A small CTC image transcriber, trained from scratch.
Training: 3500 steps, batches of 64.
Data: trained on short English words printed on busy colour backdrops, 2.5 epochs.
Rows from block 7 of a small CTC image transcriber, named by matrix and row number. Rows with one number belong to one channel. Each number is 128 + 24 x the weight over its row's rms, rounded and kept within 0 to 255. All counts start at 0. Numbers have three digits each.
After each channel's rows are labels from the 100 images, of 14976, where the channel reaches its highest value: "top examples" is what is common among them; "patch colour" is the nearest of a few named colours to the mean colour under the peak. Only what is clearly more common there than usual is listed. The data: short English words printed on busy colour backdrops. In brackets: how many of the 100, against the usual share in percent.
# c3: 3x3 conv (model.blocks.7.c3.weight, 128x128x3x3, each kernel summed), inputs 0-127
# c1: pointwise conv (model.blocks.7.c1.weight, 128x128x1x1), inputs 0-127

c3.101:200118127108168152107116139113073105160121120083129157131145126087125131132107167161136154141157142097136148105140156138170118118114160156128168130143130160141134127139106124121149142112099131086174145150149164101127106174092135163116126155115151125133106117104168155148120106142124098156131111131123126114155160149095123075153174144140134115087109159132093086133108136132111135142100
c1.101:143114135128198146117083133124102069147147121109101152137116132113146118145107123194161118164132147130084132151174101113167116144120134126127126113130103110136170136117082096123130135106099127157172125126151169097121106131118126134147096122094158093096092143110164119144132094170096103131135124116151126124099196147140125131147147147144135115109122146150100122164143170112133149128109
top examples: the letter e (83 vs 35.8); white ink (31 vs 8.3)
patch colour: grey (48 vs 20.3)

c3.117:153122159119155184138116107119106152118103136125101129132163095098128118117118129136090123105085135130109126145106086182129107135139139090158150128166135116107125108115132139127109110153166112096092119146123112173101118131132102152198139108162112128096134122140132139095118158153110122148108100088117137158163098131202115123144154151139128122096073138111152104157111088139163127112124
c1.117:151110156110129134115143101086091159133093093137116124128130097083127151102117124143067112131104114138127137137071151153124092147112129097152121188123137111116100095128154158115129085140118119107114142154119114142099148105135096124160107077128125082099121102143146130124118132174125112118125138111161093140125115115173105144112154161163147113131080156076162163154139108143143147107122
top examples: yellow ink (26 vs 8); white ink (26 vs 8.3)
patch colour: grey (43 vs 20.3)

c3.22:119166128146079088133138142118105150107163109132123103164153092123057100151086086095115121151157089148117082145159167126121123121178097127091136152149147078127110097109098148132133098128147107117136124129123113120121106119123105142136125097134128082126127141139138132200146113111132105143110178114124146076115105122146092102151128137112125133146109080135102116110126143111115127118138
c1.22:098123121132131115115090150125063133108177110150134129115149105126043131176127099093110136169114109135112089140150135124167128166145137116112143167139128096112111110094167114123104144127112126128128120124157111162142109118107096146128121123106159067086106129102128144132163133120126091151130144094124141097121120092135095148152121102109135134136113116148143090119098134076090106145096
top examples: capitals (62 vs 33.6); the letter m (36 vs 9.8); the letter w (31 vs 9.1)
patch colour: grey (41 vs 20.3)

c3.77:130128117155136103139115094130133150117129148117122130129121134134131117143114131083124149132141125166086104145125143116153181138156150104136148152132143089133169085085068113180128152108120139107174127129143142134103107137075140133047136140125176068142115159139148116131100132121115164089087111093099146123089126136132118121110117120136125105164117086096131155119138114172123115133135
c1.77:114119142121132103145116118109057096107162132079145109114124100132117103138140154113097111138140130130098122133121169126182148112118121115167117147144125120136151140133109110171102147125129125137166100118127119083116118123083154158052107107129130122133110171130127130108132127161115108109075152123155140081089150108149115155135148123102129116156121088089110105112145113146114089166074
top examples: capitals (86 vs 33.6)
patch colour: grey (45 vs 20.3)

c3.82:132146126118151110156103172134134146165148104129128115137155105152136197162151144124131109151133127124101117115152145178188138113128150088137138137101091113168138109104070137112166138134104109111127116145121150064117119169089097134154134121143125088140111127135144127149102120146141166127122176130146173126086132151098120126101096135094150115107143076109129127115118114117159115133170
c1.82:126129146102162135135142196167125140143160113091169092114137102114131157114158117117106132107083126126091088089128165177162098104126152120169160138110075128137087136084121145130136169140139134125141115111127141088122127153126121111177113126114114079100144068129114129126108097139110165109134173117120158109147113111108114176115117113110146135103120121118129114110102142134145146115146
top examples: capitals (60 vs 33.6); the letter k (49 vs 12)
patch colour: grey (41 vs 20.3)

c3.9:090156132097123138150152114118171109126101113114142120111148149125176175123116118123100107121152122149106144134114132085130123171122105147077113111128187094161139140099107118156121146152109130180090138142114115115132137110104123123121136138100168148123142129154127121109109106096103141110105127076127143066054128108126123144127126111145177129114150061118137132144124149166123102144101
c1.9:088183122132118145123112089045126126123115106137142127121181096155153186126124156124155073093114158123144124119118116106125132138114107145118120071120151110138132079128125105142147128140154112153124154139151126087099150089120111096143107140124124146085151111118130140117093118117121131110138136115116120118052114102136132124103093142113131103121148085124159153106135127181111138108118
top examples: yellow ink (32 vs 8); the letter b (30 vs 10.8)
patch colour: brown (52 vs 24.1)

c3.32:123140127100094111156138148129160124143140096127127127120173115124110147105137099147111083110113132157127153120149143133116135122105100144108136137116146108146077108145134138143098118107138118080119143101146136112102100107158128112112123107125082175125148163131146177127119127104133101139165114104159142113113111115149125126166117151150113138136142130118163193153137196055158189172121
c1.32:142146133095150123137104140157120130151110131111121133124130083172121122124133062136135073144126071130098130157154107122096092100095124136145126117135142130090111139124165137140115105136127123141117113103149165151121119117169124121129144123100072154148142140131152170124120188112139116155132072119105130152146148113151143164141108145114104190112108132143161180117142145096158165161101
top examples: the letter i (65 vs 22.5); serif (56 vs 25.6); the letter g (51 vs 10.3)
patch colour: grey (45 vs 20.3)

c3.1:130120109141113129132159125144160111172118154141135154079122095155132102117080078155156055130178119138113123117148144166111131137124142137137110115130133129148132130113142106149131098114091120143203094116095135139124138158072104092137107109140128087135123135139124116124113119142155126096105198142131114101151093130188130137132123112130161101146116118126117107103113111158143096155132
c1.1:139082105113162130130119095099141125136068079133161104124135089127151123098149083132139114145167122134124104144122144151108112116097169137121120101117105129131105117109124164134141090130064065137141143114098138117140139164118108094109096116134094079113158158087124129123134110107145096097159190134109118117115102112184126143143105128161153115130097092138128119135121111153140121133126
top examples: the letter y (34 vs 6.1); the letter v (30 vs 3.4)
patch colour: grey (42 vs 20.3)

c3.53:083090122103083111164123117122120151148141131093106083141106143122155147117089151191125129125077094121126139130115128146130131118178144133130149142129129109120115122074125180087155141115119106111116096132079122133078103107078101146103126139164080180108112134152132135120149119137168139158139097095124162128178109122117139095145149143114116128129111108125113133142124160100151119113120
c1.53:084126079105103101177122109132164161145101116094132112152138134132111138117132131170132134118125087136161109136155143119108132176142127123104131155114138114147069108102105181098156127104120106124128126134119092150068094096066121166099107131151109144133100114128129160109120129124144123115095099112113097116138120156135162081143157142115111092142115105109126179150128168114152110143123
top examples: the letter w (25 vs 9.1)
patch colour: grey (41 vs 20.3)

c3.66:118132127143107111131119091145102133147098133132100140095108129105150100122108080145138148125105136136137129104156186095130175095107149153147080159079153164121102122129127165125083159112167139111131067132163103092137098095077125139149129137124131123133127169145145141112115138137157105109104103158091135138157161168118114115134106155110117093160122077114130146156149127143141153123104
c1.66:115142094105092134117118104123088118142148175134163097102144125128181121134122135138124122114134117179123114130133142121155163100126154121130100122129115127148087173130118169101074103126142131149127106126149132085132070112109117127122140137103163127107155126107118106125134154126185102124144099140163127112052132134120132173150132146096158094155130117151129148128146116130176188096110
top examples: the letter o (84 vs 33.5); yellow ink (25 vs 8)
patch colour: grey (46 vs 20.3)

c3.73:100073141119137163158103104126131117127124142163107112129124091131156151191129127138084142138111117093095093119134119116141140147110112092134168131147149111114146101138166154122112114143080122101122160178130142151135115081086116177119080135098143120183065121119116116118119107128096130139104096145141127125128160119142128128150125111115123133157141128168140134146145132080108106182102
c1.73:115114111174106153142100156105157135124122139151167090096093107136143103155118134109117080131138122103145081121103098156124139148129120091128165103144129127092146121119128112124110160118092139085123171151119150129085117052100126189104112128079124103168139095125116114103123091134108160148128127116147143138112130143107129118114161131073128133138141135170158145145153115164102106127116
top examples: the letter e (75 vs 35.8)
patch colour: grey (47 vs 20.3)

c3.15:130107102135140136104128139131125095134136130135134154071153102139129141137156098146168140137144132125146087090151125163109143118132132145097142124064130155129077116138091108144110126148114118122111169144159131135168109136111146169116149152145195072129085124139120123108137178117153080124126182102125089127105147141148098110110142135171108144140130135155157149129167125137140136174158
c1.15:113109133106155127144101124123128091163135152106144095100139057132134128145122101115124146117137120148097106114164129177127143126131138140117136131049128088142069150150087093118096130148118117141128125115122153109139102109121117141094166150126150091100102087157111109128166136131132125124113173113125124107119117138136105099102100105104125125127091143191195149158138121100135141101130
top examples: the letter o (77 vs 33.5); white ink (28 vs 8.3)
patch colour: grey (53 vs 20.3)